Weights of a small multi-label image tagger: arch mlp_mixer, 21.6 epochs.
Rows from block 7 of a small multi-label image tagger, named by matrix and row number. Rows with one number belong to one neuron. Each number is 128 + 24 x the weight over its row's rms, rounded and kept within 0 to 255. All counts start at 0. Numbers have three digits each.
After each neuron's rows are labels from the 100 images, of 14848, where the neuron reaches its highest value: "responds to" is what is common among them. Only what is clearly more common there than usual is listed. The data: gratings and oriented noise at many angles and scales.
# fc1: MLP up (model.blocks.7.mlp.fc1.weight, 384x192), inputs 0-95
# fc2: MLP down (model.blocks.7.mlp.fc2.weight, 192x384, transposed), outputs 0-95

fc1.334:134138129114141117147124137118135122124146148079130144160098151166137129129137126166105102136133101125108104103071104102132150114104094102130143092144111113106086137113145147117119126128138105149136145137153104142147150130128156145109136155104158127098161146116124145082121159123149110128
fc2.334:103115113127153118091157119142131148126138120127121134131125131109163132131157136149099165073171119110154147099154160145123080152120103163156143145136181154116062133166122131111096115158126093113158139128130149121096103157162152157130107143114079106128106135133173138112149151119119180094
responds to: square grating; stripes at 150 degrees

fc1.320:113156167099147148113158111114134131086081155109133143135119148148084142133155182084126099112122148088144122172146154136071106122146125141106078134126146146140117106111095137157156135171119114148127122129140125126128154123156134096133162125150138115164139110158121131150123112081126100162
fc2.320:178107125123145129104081111147133133120139092129125131137131125107154125124131121149122126085133195140167099161144091133161181152137126144135147072114112108117124110074133089104121156115128139133125129136066110120161126146175140106143162085083111142193112114123115135134116115118136125155
responds to: low contrast; very coarse; filtered noise

fc1.249:107139148124141164114116119149120119107127111116132096160131152128074145103150149146182122146126151127144114117118138143154119131144169117123128121134139105087113117096113100128120135123092112173096086167142153146116136107177167111118165166139167163153138118092165098119101100113113121145
fc2.249:144149135106074137110115126130109157154162122110138096131110160131167134148131104128134183122147154114134087161122118085123191100120104119116090119143143105087127135084151122085127127122137145114136080108114164133122154098166144057063140184119107106144124128135101161128119131142176109134
responds to: filtered noise; coarse; stripes at 15 degrees

fc1.313:122143153135154126079073135166021131158131120131153180143153133116105118134130089133136094132088132148114127112150109099111130159123140119094143130013127169126119138134131165161114142137148136128079170144157126112132149138116137137103138166048126102152149113112126144133158134101129125126
fc2.313:139152144145161114114086140073083129165119132114131153126106130096118137106149119072141116135128163127145162146108140095157149127151167104145110109100160124124137119148167079142135142135094113120138126158135175114126139122144160158118113165095195154090153141111106133119145113133134138138
responds to: low contrast; noisy; fine; sine grating

fc1.34:086104137154169130140103133098153148107115140128185094131132171119148136139115138120166136121131126123075139139134115132106053150087134129134090147184116120134126133127110110144126142178116129139127094118165104166109129148118138118118186133114153139156146112078085129143105111136152133157
fc2.34:103129161114134139130160078174141144124129107136105139129095106111132137085074109173085130107123116125117128147114123131123179170164160142124114107140174129137082126124128157107137130121140128128118095149105116120144137092159096146122155125188045163105156135113126162095130131118164117112
responds to: sawtooth grating; coarse; very coarse

fc1.213:132111140116145150110081112131124116135124118107129140195132159133087125107142117132089115062164119100081135125114111119183138133096097122118143124131136138114157126111144141087142137115134109130083121121155107143146121117142159165135157199135130119143127135061097145124087125122135128132
fc2.213:092136116111127112142134138159108140118121119094121120143116143145163126126144102146147140117175150105157102129100134127127089122158121126140099144108140120191134116099140121131161127172118134118155132085097060124113133143132131104147109087125120119115129121157154124108147178138114121107
responds to: sawtooth grating; coarse

fc1.37:094127158140107135139098136137113122098172116120134140155120112109132128132147133115107155139148116123127113116115121104097124153105115093135096121155120122138088188101121105150169174107134124104105091152074092144136147093139157148169140136116141142102162120132093135119122110153120073133
fc2.37:141139154165114133112125131159145141145152113159182124123121123124132147129134115162150184132140116164098132067128082130122100133127123106116135137122066069168074134099064113142111172131142134144117138157141113080104107132131113197175127132123134105118131099112137099114120112125131130130
responds to: medium

fc1.254:126100115115136102162118132098119133136110145107141129162128146133151092141174119137121115149117056112102110142092108157099163134109092139135146164166140133136118094133075136099133118136131093136123146130178154129147143105142158146091141151111178146152101087093164104131107140185146127117
fc2.254:106099115131161131104140149215175148120141137166103165086137135111096132096136153163140130097138190116106122163128120107146096150137100102114101131132121139123148099135144118159153139154153130147111166138162113125130128146120114092159114107130088128121143134093127093132097100082078146101
responds to: square grating; coarse; low contrast; angle: stripes at 45 degrees

fc1.382:155136161092119146155122142113122135159105138127167099170126162110134121142147158141144120180114107141120148130132116154110132128114133117115176156154141121125117161139129099122158146145133130126111085138133162128110096088165158154104116120138127137088164097142118143143102120123110053094
fc2.382:109108130126146084182119137141172145128188107086128162135145106135090164110121118084127176118101138132125156117119116153151164117151101136114110135157098152119136136139072132125105145108088120152151115106143164125164158151140088134154144132145150131133117173117104119127127103171107200125
responds to: stripes at 120 degrees; very fine

fc1.6:102149120124062138146116146124135132093184128100149110146108119119115097130140134115127123144121123149135115130138131138155166171103117106118153129128143155126158042125111098110147103109104134092098108190109113147178086117143145147167126149103140108073066150113155139142104113155101145122
fc2.6:144144182126100105173131145130150141131093119205138123123115111118171143127147133138132105118120162100131149099116087106147142141144113118160121107149106114099104214133129130118114172131114121123156151125143096097131128144110141091107151119158116119121191154163091138103126145107148142136
responds to: medium; stripes at 30 degrees; stripes at 120 degrees

fc1.224:096122122135117099128151115135139094145073149090129108131121155110124134131187138118132108134129141109164169115123119185117073110090137130118142130157125118115117082149112120131109120124087152099154122145152125133093121130124150131111125151138133132139116111123160092154108124087155114165
fc2.224:171142142104114135113091132139160101126122097139098115095114119114145102133091197124085134136079106128085154163104091156153171142154112147138130077132128104113130114112132150132120108157145107145124139096120138131120085115123139113128180147114100115123136107123176125121094146169138146152
responds to: fine; stripes at 165 degrees; angle: stripes at 150 degrees

fc1.166:087141173100141163119119149137123110112133130097108140162122145129128106136156129109142120130122142103153081149146152143190142111122124170115147141141149136113133116102114098103073122116120112110119151112116138150108123178145182098107127138158124135114162117146148140141143100134146102154
fc2.166:116130136088114155101147159164121121167120127127161132098116120122178133122168148119144118154150165170138143153162124106181112138107126132097107138126083073154089130069151161103155085127124137136145122162122154113158152169109136092144109122116108097126161151108132151096144086083157139119
responds to: filtered noise; stripes at 15 degrees; stripes at 150 degrees

fc1.36:100147129158134129160128111163104137131119140125158120139087098149098148141096134161181128130149137161176131127099121141108186130123173111132158134126100129079093119137140102135108130136153113195158134127132175085112143153147106129110123138091152184112153115150208149092153171089143161105
fc2.36:113118168115156119166152106141129105123133147099106111126105158173096136179101102083150153157185146120175131109116159136126097140137140163158150144122146176123135140165095126116108145125114120153137140161132125129117151132112155145142121105138161110101108116179144086137159175155097145109
responds to: filtered noise; very fine; stripes at 30 degrees

fc1.97:134135117115133148115151109106100125128111136118155123154168148157135129148092112102160119098102145125083156156103116155129152137115127098134171098144119157173170121125094115089141138136147095160143068124162123159109072138141155152143143118120158094137111129089144091143059142132141111164
fc2.97:127143120148132144149129109145119144109131143172104168088111137105126118068161158175143088125132163142109116126177119133110122155141154146100120081081116105145122152136153136192140114161129130145127144112145120114116128161126123077118124102102126154143149131100096121075136148123114081102
responds to: sawtooth grating; stripes at 90 degrees; stripes at 45 degrees

fc1.372:104113154132126142164140070104106090152148131120183106146099144129109151135115126103144121084162181123153103115122126118126137112116137117106107156104142098067132121147148072121140152117133096152140100130140159130135130118154122122121170178096156181116147153130161151103140144113097158111
fc2.372:127101109108153143144128115108154105129150149075175133132177148160107140111114145086137167153127138141144138088116129132172132145135158125174129133147141134112166177146106132135150110096108142147088105141109140147139181098163127095108151115171135127083116132118170139103175150108105118165
responds to: filtered noise; very fine

fc1.109:118145163135127122107138107103124119122108127132129110140137175142123131102156187137163126163106143104130121116096146134115079142124155154130107119129141126118112120087092128168151130136089114147167099116169118168098087109134158101143169140137155116148099105080159140128123108127110087134
fc2.109:147133128127101117110123129120106145185114113183124120121092109134142085168062121130076154143136147121096133144137106112135185120136163144111117118115150087097115114066119140127107146109161116098114101105062162114117136106153123117155106113096137112140144122117123156112092086154130129118
responds to: stripes at 0 degrees; fine

fc1.90:114107116134134111128128131145105122140092152130146159114128120150134089121133160146139128118124084119128112156133121158140164147097086158125140106121175131118179099119107131069103136134107115096127163130109130146112063155132155108132162118102159089158116137175137131151099137146144180132
fc2.90:098169156112125102142134115126126129138122112166118153148123113102105115116119147159145129127130132165130099140099125100162117154135130123096133090094105123106113087161102138145149150136150111142126155092129134137134115128130164169142112142161105109094136156131047128095120088083138130123
responds to: medium; stripes at 120 degrees; stripes at 150 degrees

fc1.215:164141105140087165096125128122131129101108134128123137159124137150089123117145133176088131151157085167078080130157134096157121118100139088091152105103117094095131134083136093090157135109145114117151131149115141135146100125168152098109115133152154165122137155109163133144080109162134098118
fc2.215:105131122110117124173155113120112122096157113130106173137138148145115121173140145132107104129092112111163107101102129136106114148091122126116127169149128187145106131101129178126149109176093128119142110088126114113141155097163101112102104157086137099126117116167097108139116106132127127137
responds to: dashes

fc1.231:130123110117085115127161113129138115117104174103140114182120163121109139121164130133154127138067092121111136114125108143139122093106164159121151120147144175096108156118135096135169173115101124168110105139150171148120092073117132116105144129120136152137148166147173118118097130130145047124
fc2.231:164130114136137174126131097104140156129072131133162130076138131122112129123161107123120122160047139112153129105116102136133118121142141154090172152137093168114099165085135138144148159139108139127147143171152194124120129155128117142101120155142151148139166109143106096120127057109155149107
responds to: fine; stripes at 15 degrees; windowed patch

fc1.179:107168140132098137111138171150119129129143136136157120155100118109095125099105109086128129092153139169126108144112137113128141117121137097140154139147139150033143139134155122118154166079147107132110114130111171122131120121151105154127111141116160161133163108102154184109134163117136144130
fc2.179:111180152120164099180149142117128141107106104089128121126138137135098080149109142152160106159117189124174134086116124126111173148147163163093141111120122159108119109143111129151082132119136153143120139173115137113137166106107114165146144097154160185119136134170151107145166140162160149117
responds to: filtered noise; very fine; noisy

fc1.325:127120143152127135153110105130125160113144123086148135141117145135085143134192141150142121139118074149150162129092107150107140163142130120095097128128099127135129126105075101108120145143095121137110128145135118128147110125151176136129169167110208122118129096141141100094093113149139128129
fc2.325:112119141079112135119130149160151144072112129142127174137128112150085133153133150137132109103114165090112132184054138123168106116132137086126151139127105128109138096137140129097129124114169132136154107104141092146143132075157126151114117108122088073147097173087067144123109101091174111144
responds to: low contrast; stripes at 135 degrees; dashes

fc1.96:128133116101104127106085129158126146127131152113162114158126138149093123137121147134175092128128174125155131143126161128115181129156124145123117135089169134113142113137152140155118140140149132109139126116161140219125103119140119117074132144119124103114113140114174156115151108096123125127
fc2.96:122116159108160108091118141111082129126135150109143148110101104153129127138103115128120154124113110121177128167130127129128112131093144169122105129124123171128137159103127158117116106146129136126116087120134178122125141155123100116158131120093181096137153146137089126152161107102103117103
responds to: sawtooth grating; very fine; stripes at 90 degrees

fc1.176:130107127113155147095099152126157148136134129109150097160130130129104107199090108166159102141092157130087136142101091110093154149133167103101097123172112104124130126136100115186115141136141106142128125137137145120137111141135129140126159152131141161123125116081092104118121110153124104114
fc2.176:097123139168131120091157121197128130127115132113135151109113131151150121110058173114149118142120087115096116167168087140169131120161163120134122120128136143129132106144124171125159123134126154199139139107131059118125122142140106130165120032146126125134124147083079124132124126084123146108
responds to: sawtooth grating; medium

fc1.343:121119120126138136115128083086130166111105134133136125158136142108154092116162150082150117139100135106094139128120103107103095132075142147104093164178108149123143102129067143147120127165089090145139121145158132136130096128124122112110181160092144096114124113129121097141102135143129141116
fc2.343:107140138150101107121143120137136117065082074153124123121121097171124092153066148168121114125136135137132067147116121077158138137129145124126113143108102133131123081095121170107127139108135101178152120162161131129137105118144123152114133126146122128103112148080105148107108157177114122110
responds to: coarse; sawtooth grating

fc1.247:127137137156142131128118139110123140128104120130138130136122131096147135149141164097142141151135128114146128128133128121140066147092108149093103127139135133157113117102124130112139132170090118123137090169152126176101079097144160094095151130116160108141131160171135120134087137139147123131
fc2.247:121127129122104101165150117115147124111110086120084135128092092146121136154088133182122147134169163126121101092140122103150128131132155093109092123151122115111055126146153132096130119116117114130143133145109132149145108140136153209081132145163114117037137133139094163116143168127145173136
responds to: fine; windowed patch; stripes at 0 degrees

fc1.53:132117158111146127124126143137120112096100125073130129166125131118124135121143140098092117110124101089117110121133126112122135119097118107115120126142142112133062184079150112102151207109106137107129111116109118158080125114152155123141137130131133129122186164087099147177071120151133100137
fc2.53:113126111129119142121124110145147150159171126129179125162109128129143147144132166131145248113156124156120149090124110157123089129122114119118148139114098083192087113125077116103109142132148118137148121105150110082101113141142135150193115130130135125118103108144135122120134139133122115115
responds to: medium; stripes at 45 degrees

fc1.195:181138124098113122137136119105140124182096157112174109147163153156135106131123123122143097136115115071118164141114130115075118142113133138123130156137146108090131094155188118118159111105109107133110073115115126125111187111147134067089113126132096131142100143133138154154140121123125119130
fc2.195:155157153127142102118141111131140140121111121122124142065109169133133124129139156120136080123141136113122124136119116117141106114124120112129165133144140114137145132092174124124179159122142143127114143066172138123107114156119129131137137114156120116146143122110124106109135136118137128124
responds to: stripes at 0 degrees; windowed patch; stripes at 45 degrees

fc1.5:117124169135131144124186122136176098122117099121172055160134136125082124181114144156134091114148152147115121166104121133116121154059144118109135121161145104121128128139117125112130164145127121102207096153127117149141126120115104126120126139126150077125117105147134118118155122119099124128
fc2.5:095143111123119117124141132105124114136105160091135156108120137159162105169142141094067116154090067136110165141163114157114118123080107130134121140128163109146121144148135185122141127148117117123156104130169123142118131149113119178082141125132151141132132142124187139118149135104130173124
responds to: sine grating; coloured; medium

fc1.314:123154152078117143145119122132115139089144105092123098161122113150111118108144121132116138135147091128131120073116114098130141129131125112134114091145120106112121148088136083117143144141112096151116128153146106152133160117124177183130160141116148105101122141116173124103129110142150103132
fc2.314:166135139141147111101129101108144133156112128115123150112111104108151089138147136186161156120131133126164121091161145132141082138108135136147177142156175161129073085143148144110139113159127134141152116172107187119143089136157146189084091106135113131085103176153147117134118106115122185103
responds to: stripes at 120 degrees

fc1.331:142133114116154143159115110110137139149117123118107115128123111118134116118182115081129144081146111146148125145095112099148115142106088136105173110126145124135172116113123110118106151147135083142130133154142125159124158136126199111111121152119163073139136113151107103110149142132136151119
fc2.331:131133082105104112130137156097124157114148146120091147129152142148130170149140117186144154127146158166149115131123100140154122087151141082101127114104113129156117151103172139133128141135108123148122116145161117129172113152152144125083136092162096145131117115095094137099122122128139131137
responds to: very fine; stripes at 90 degrees; stripes at 105 degrees

fc1.7:092127151121142154101126133176143128051136117150102115124116155108097142111155138108153124157123144117167074106137139155167115121140157111127154126139107120138134116077089117124091120145096117126132136163135155141133102160133152119134155141153152160139148120124171070088091120127123125124
fc2.7:232130112131109124127147139111140141194115118112148131117150154121149125126134096096128168139118131111132178159181116119128153126144111110129140117142101130143133136106200135098110117135117122147143097111144145116123121114125131103121119118122142116158091125145131096154136122128139118126
responds to: windowed patch; stripes at 165 degrees; stripes at 15 degrees

fc1.68:100162132172157125150144080134113118143109118164118134133163109110137138088209133088122146128112139100197147118118144151094134157141123132122102120121113144119141106098073100136097090155082102075124131150161122166118127116112143146134140117116141107152106124108164070136157138133134142129
fc2.68:164090152064081110136120143091110109116156094156109144131110076106150124165104116129117116136121135099119170136112057122148150139179130138111100104098155122134130112099132157104100143106165135137161083102096159124129112131136125079108119143134133106122164133138114146109073110127116133099
responds to: fine; stripes at 0 degrees

fc1.138:136127162116135137103196132094142130109105120115155117130111140216118136167103161189097118139130136119128094169098135167146117158098126120172118127091145101118114100128099111074103155129119116110186109142119136152114141123143124134117138150122158137144136109146108102134131120118138137116
fc2.138:133145128106142143147118116086067110175160156132124151110119144100165130148157127101103162150124086181146189179157139140123137123134128157148142152082143114128146125157123130108114126141124094060155128144125139133150153135155106151155128128101127156141112146130144144145137124110113134125
responds to: square grating; very fine; stripes at 120 degrees

fc1.148:108100113121129143142148140067115145121153170115151075180124142140103140126162133140111118119120065123070092140134102135147133121101100125116148109124161098103157124123123095128142174099112140102158131128134132132150140132170130140120180155113144113096125132138127139113109096188139109144
fc2.148:104110161106119114144180135088095143103117119153141105102131142155140132159165131198120159124141108112150125126140100116116134127109158137105128113107115114134151123148097085134107135130136062122162184136117141128118166105129081127137129154113111134136111119207137123129158175145135133113
responds to: dashes; very fine

fc1.258:145117132139117146104121145072150158161155111113166124133111125106105112152160116132160150090097142174127120176115120115093069127117114106101128116155130165146154106142124125110138148113136143107132109162134125130165079072137129141152143117099121133151080137110125113102096146114098070123
fc2.258:139106120093155138113132134149147140118154134130104118085148099148184120140106167133152073136144138144123167073114110116173120167108121127145085108134107066150136174152154136112132097155169129158150126141154127117125107181135129070081115139163137128118156109143134135109147155117137171101
responds to: windowed patch; stripes at 135 degrees; stripes at 60 degrees

fc1.31:097109130147096116098109133134084108094157100113125132149129152123084139085133120135167137116131136139164117143127148145111151132153172119086126149096146117114116158090111125115138122098122174112101125118135170162143083142159118148134204184067159158115151144113125148106109092129104115119
fc2.31:113105137142124104137107163143118117114105114119138145176097168117130096105131142161141138132182124084150104137121130141156153119128131147140159112140139123110147090118203120123141097113158148144132092088120133148147161135146103110127113088125106143100094169102139191155127145142108127110
responds to: stripes at 0 degrees; very coarse; windowed patch

fc1.221:119162120147116170144103117125140136109124132118139124120120111118116124126153159109165143105129108154119099170120124099139096149108128108104147087106146133149137125120113096092120148134128134134111131165137133183127072126169191088130130105137155142139153144160120114143118138133133153113
fc2.221:133142076107108103109145158136139136089134122127099130152139129152157162155139127167112125125137159106112086103133127091153111115121129121125111090131092115137079142117188133143158124110102127126128091111139112153143153131162158171063104157129098116079114130123118131143121083116164146145
responds to: medium; windowed patch; coarse

fc1.120:123129149108126118122185146127151110075100138147121111159145176128123109131122186067160093122124154071130120114120148134113123108111127153158089138147129119139124106114127117103155133156108117130173095133180115162132112103111136107144176139090141121109076128130131120121117108119097134155
fc2.120:117140134138142145181104146111109141120092099158089167110079094153136091160126122129090130127147119120129123113131129113134156120084131110144122166080101083140107106107121154113137142154124094171129118163112117120154130139170122105127144131135137176117122126120119144127090150196119128099
responds to: sine grating; coarse; stripes at 105 degrees

fc1.239:139125135101143118144103124119144126145127120126127141160125150112135129122165147110110111098118137112120121126111133096142118136121079146128156122119153104107166146096144125101147145140119134093105111118112110188138156132155181146114148147149124101137115130140152142114126114116129175110
fc2.239:107159144101104091116133120129113143091120152120095119139096128156145138154138110171120186117149159170144136120096114153107120111136126118100148099114149127144086156123127153148086130112119158109148135151099109124107149139152138141110145127174106144108087118127124117090133165153124142133
responds to: dashes; very coarse

fc1.192:130108133096145135136133121100126136154062138128169118179119154130090138122107156122143096076142105056142142143115133104096127132118125155105097114138145098104144167142137104091123194141103152136143108106154141141082133123163136105087147128114152166116172126114135169104133138100130179125
fc2.192:138159162118099133151138127129143126155134118143136129079122101135137114146147098107131092145163138139110156117109095160115128145104131109171105114132098119135083141149136128109141214142100126144129141205157116117128109142101141097144139099166106104145148198119120100120120179088135146134
responds to: medium; stripes at 135 degrees; stripes at 120 degrees

fc1.350:151153142142139163108139133090129127110145119112146108146130123132099127107147113158139183159117104126113098122139101173141136150105148118121094132142124093116115157108151121138159170129136123111123109158112130122144137162097147061117116125132141142109148165108125106097109091135130187121
fc2.350:116117111140091135094131102131107144171138145109172129140111149101165169153136089119142216143113124158115151137142093164087158134110131108124176099127075191120134107119106125133133114147092112123159107120132129119110094126149104122180126123100162112166121114151154120131127114112127150099
responds to: fine; stripes at 150 degrees; windowed patch

fc1.328:112108104127157167119140089116125047122142121085117129119118120145128151114130129163110057109150133125125095136121139108133114116130145130128123109144136085115074096117109117123102119121126128141137123134150142123138110122113131142106126144135144131186132119123124115135152121127243116233
fc2.328:147103152152133123160123099137134100146125123117100110105106122122087136101109098138138131133119115124145145194107169173145141107149106140109156137141137123094135133124110129135081155109115097139130139169123168142135131107166139164132155139125120196143142132142147100092114141135031118125
responds to: very fine; stripes at 135 degrees; filtered noise

fc1.124:146096122171097142150127137151160130125157145111134147137116103135104112108118095122144164091138081179094085147124139134138153121086087141131139099137145140099151101139120111124152182081161114164143143145111126117165105133111125109101141145105131094149150131130102109130107166137112158133
fc2.124:142136111118165111180146148142129159127101138161157156117122129140130119119176157164122107112127144095115171108113118160110168090123181160131098125130104143123152124150112142183143111151102145109100110123104130147096202118115135112114106135150069166140114143141096124164148120134149102099
responds to: coarse; stripes at 120 degrees; square grating

fc1.330:118127185122130114107148135139146102102140118125127098131143124113116095123133153113144106111143159110123109095139121115096150145114121145088107113174137124134101134136140138103141148120129133115141115154159105141146142125089119114132201118112139103111116144115132131109167093107080085124
fc2.330:082110130168104119137116161170142149126125100130078143109108087183143110151125102105087144132108111116149122097135136156152137123082122112159122163112115132135047127104113186136136136104139116175160074148128156134132104153134137156106124102130127131109104130093144121116081116145142169114
responds to: sine grating; medium; stripes at 75 degrees

fc1.43:118131145142136131141121147141124128079104093152109112149089121143123133112140124130152153123139126154125047128094146114140142098128115122120165127129119117113136149083116121133097115137102098111131157132138147149100118157139131141110122132149136136138178097133131107107145141132130082139
fc2.43:095147180097143049154131149138140104112119119155137136125150137121138145123139162102104153145127124144110136118143158116138115111116104129130220159141129121141143148144105128126120145137222128130149142052153141116089115136117131110089144128124139099152120098130113117133098130126111152118
responds to: stripes at 0 degrees; stripes at 60 degrees

fc1.54:135153138141122103131147104092129128162112116113134110157136109140110124110174136100142091145069076139120119117147093132143106138103112128135143093126133087115078096140167103112094144124139092147132170115136130153104157148116159122081120130167114074142152125135155141164161108119140115155
fc2.54:099115116051139086109120149105131126144072126165165140144123166116123086138142148126149102162137122119144136132137108109111126131131108123126133120137143110119133096126171139158117105134154104102122127127167171132149103139125134120149083133120126130093103124117128206120152121134146159136
responds to: fine; stripes at 165 degrees; windowed patch

fc1.160:111121140116105139138127171116096101127148143123156126169115116119079135126120101124140138113103115150146091119115130139126170130119143114121154141148124151043109141118168098114137157083144133138124130127101160115153117143122130158121106130123132198126166104141150203084124145145116137122
fc2.160:110131163166139114191140125156151138126101133113140149111135137112092110118104126157138154153110157134148117078113131160120157154131197122125152109136136172106156133179111149169139113127123164142132154144126153119118171115110124142152138073141174168143114128133116111168201102139135115095
responds to: very fine; filtered noise

fc1.347:130117114079147142142171126127180138109084095090115151148102128109142047168114112107145155123142150162128121134116162143165114119133126155128127136108147124132123085121099117104099123134094098122158088155119148117129154096156155145136125116150128141115118144123118136113083122144134152135
fc2.347:124159112133134143080115127106098108141102170136126157144138154133153135104137145141082105120114118083127151184143126147146152112113098134124151100163136125101180130151150147120132108148164115078130128128098088143107159154154143090119152131103100142174136171103095147122087140069112118144
responds to: very fine; stripes at 90 degrees; stripes at 120 degrees

fc1.139:132112122110140154082109143146096098084154119109099104129155137138074142103145124150133138102129120150144100131089137147106162098143167120116149116118126139101134132091096129156113143076113130136109145129152153161144096134149115130163182171111156170125154130108160093118110134138103119135
fc2.139:201144117135084118134120133128127136160118114107148136142097187155144100116137110120137114116144137094123137127114103109122127104124091141129152111155118119120162103091198129126152130124160123135141069077147102151130130080142129112106110119113111117138093119122135154147091145157130104126
responds to: stripes at 0 degrees; very coarse; windowed patch

fc1.108:115140144130105156113108130088104118138119129118122141149148130182069127154119142144151122083118150113117141136117157170133108150136136143115126133103184115119162108118092048096127145094130131133153156133118165164125102134164170119087154117117122168136135156125125136164117113109123130142
fc2.108:141143117132108135087126127139142134114151143130111153105138128111143122115198102180139106124124140154199102126127118097146120145117098157120111154141118117123071112133141149196142125114122158117140088124119120134141174166110163127115108077128113127050126132138110133117129085082150118133
responds to: coarse; dashes; stripes at 165 degrees

fc1.201:066111138107126120126112068132112123076136123105143167142016135115118115112138125130149119104139150145125112119173128135157156159134145146124126128108142110103119120124108129119135125118125175144147138140142149140115108126132156140113130156108154110176123151114132130058153121143126129110
fc2.201:133099122140149107149122130140124100149126123120113118115122122137094160127114143144148133126127128152152119157188148150193120159149157109122131112121125124112131133141131129137118120103097083163141128113137171126113120143152154152106175081119119158106139213111125141098105149132100118109
responds to: very fine; stripes at 15 degrees

fc1.64:120114156133122132107104094146100127103124130132170137121128129169118147147163176118183094141120108132118118135132112113112119160105181125139108160101116140126112109092100080116151133133085119158100119140144134124122095123128176127108142132125170130128154126157124137125125124153144104127
fc2.64:123128131087100120120137172144142160159120105134089115121122109181149120126121110176095116132114162122109140143125139119127146079156128140134151112150150137111081084086129146082138150099128137159163090087144136154149122100141152121108118175112109102082115103111143105122098104144181138131
responds to: stripes at 0 degrees; fine

fc1.203:125121151135172117141127067144049086128126125121123121152146143112137132112183092083171145119132137110125098107151116122100086108130142154147147128077147138133093106101194117115081122109139121142115127143149143136129130115153165154115150122106134080136132125138147142160127137117080110109
fc2.203:149195123118122117123099179116113152114120115110115143109187113154157111182136144127106111124117205113166128111135125118154111134185115109073138105087110144144115110102137111132097123099133166131131113107091120120106113145127136122130125143137116099084133143152144128133124111125144151182
responds to: sine grating; low contrast

fc1.162:112111183115135120133163145127158086126143109114124098152148122090114094087142132114141092104134160140137114122127135148096130150128140162115127129154140108140089128150118140073142141149133133139136095149165094129132119111082112121134174170118131078117148126134158124115190115117095115133
fc2.162:136129110166091144124108143147126138110111101118093130106097090222118122169083116115092096109123101107127155075139141147120128128075101110146091184122116144158101141117136178177146140109138153156168101120136130131131156119138133120109136092114152107109120140066145169116058130138144112145
responds to: sine grating; coloured; medium

fc1.93:144129107133067158097136120083150133121152127081110103172117133116081116139142108121138111105104099151116112145133120137106118120137132122101167094140139114124112115085154103144117176117187107107121136107124155128146054141148169149129105121159152121133145140148128145152134084123143139119
fc2.93:132112090121139120133130107152136124109143139165156193116159173128128154137155113135136101136122166111090151130100133096151100164153133082117163124124127176135130101138151124160099087119096152072132219038141110132132138159135143130146104123124150109147132102128131124129105096146141140135
responds to: sawtooth grating; stripes at 45 degrees

fc1.180:132151150069101109127139110147123140116090117104148125142120118144146054162118123090160100105155125111091113169156176111145115140111149170115123136118174139147139111123129136121105142152138108127140099131109135133119093131138155163132134149160151101123109153132139150145057154166144158111
fc2.180:146167146174130135109141149137118130131107161170137155136148102112146135137172124144117114155127141124140111155116139125132097127097144091104169145132114112125142095142130112135140143155160145101144121146086117126131163126124175169082131114137144112115167164117101140111094088044134138128
responds to: very fine; stripes at 90 degrees; stripes at 0 degrees

fc1.327:121157131154157144103151149128141132116135134138130114128157108123097065119120142160163158134138128172120125133134122112141150138106164132130148095118125074106116095150156119074109129129125125171134104171149129167143147131154149120120142121130152174135129155095114110119088157105139099151
fc2.327:127157076077165167165131128093049116119121145132122140118133120125126143173151133094081086085107105121102150141133111135147123106160140153150143138077158137125164161154119156152113093123123117101123150136119130136166139095146119143117148148088145126166151122137155112101106133127110149133
responds to: stripes at 120 degrees

fc1.10:138104192112116095149103134060131131143152117105145140151137117162103089131165122125102134079071087114133132119119122101152135144119121146119140131128143133078131125106132078112116150118141129095112160090123141136120087142149183134117136160127115128114151130128128147118106088176142168152
fc2.10:110081152120109118137114116137092131138116127136150149106142129130134103132144134143203118175130171144158129139124117161133116164144155148118137174083156120149067106133116149174141128146135140138149141103112124112146133130124118147137122092107109126104119111172072113169141110101110109103
responds to: dashes; fine; very fine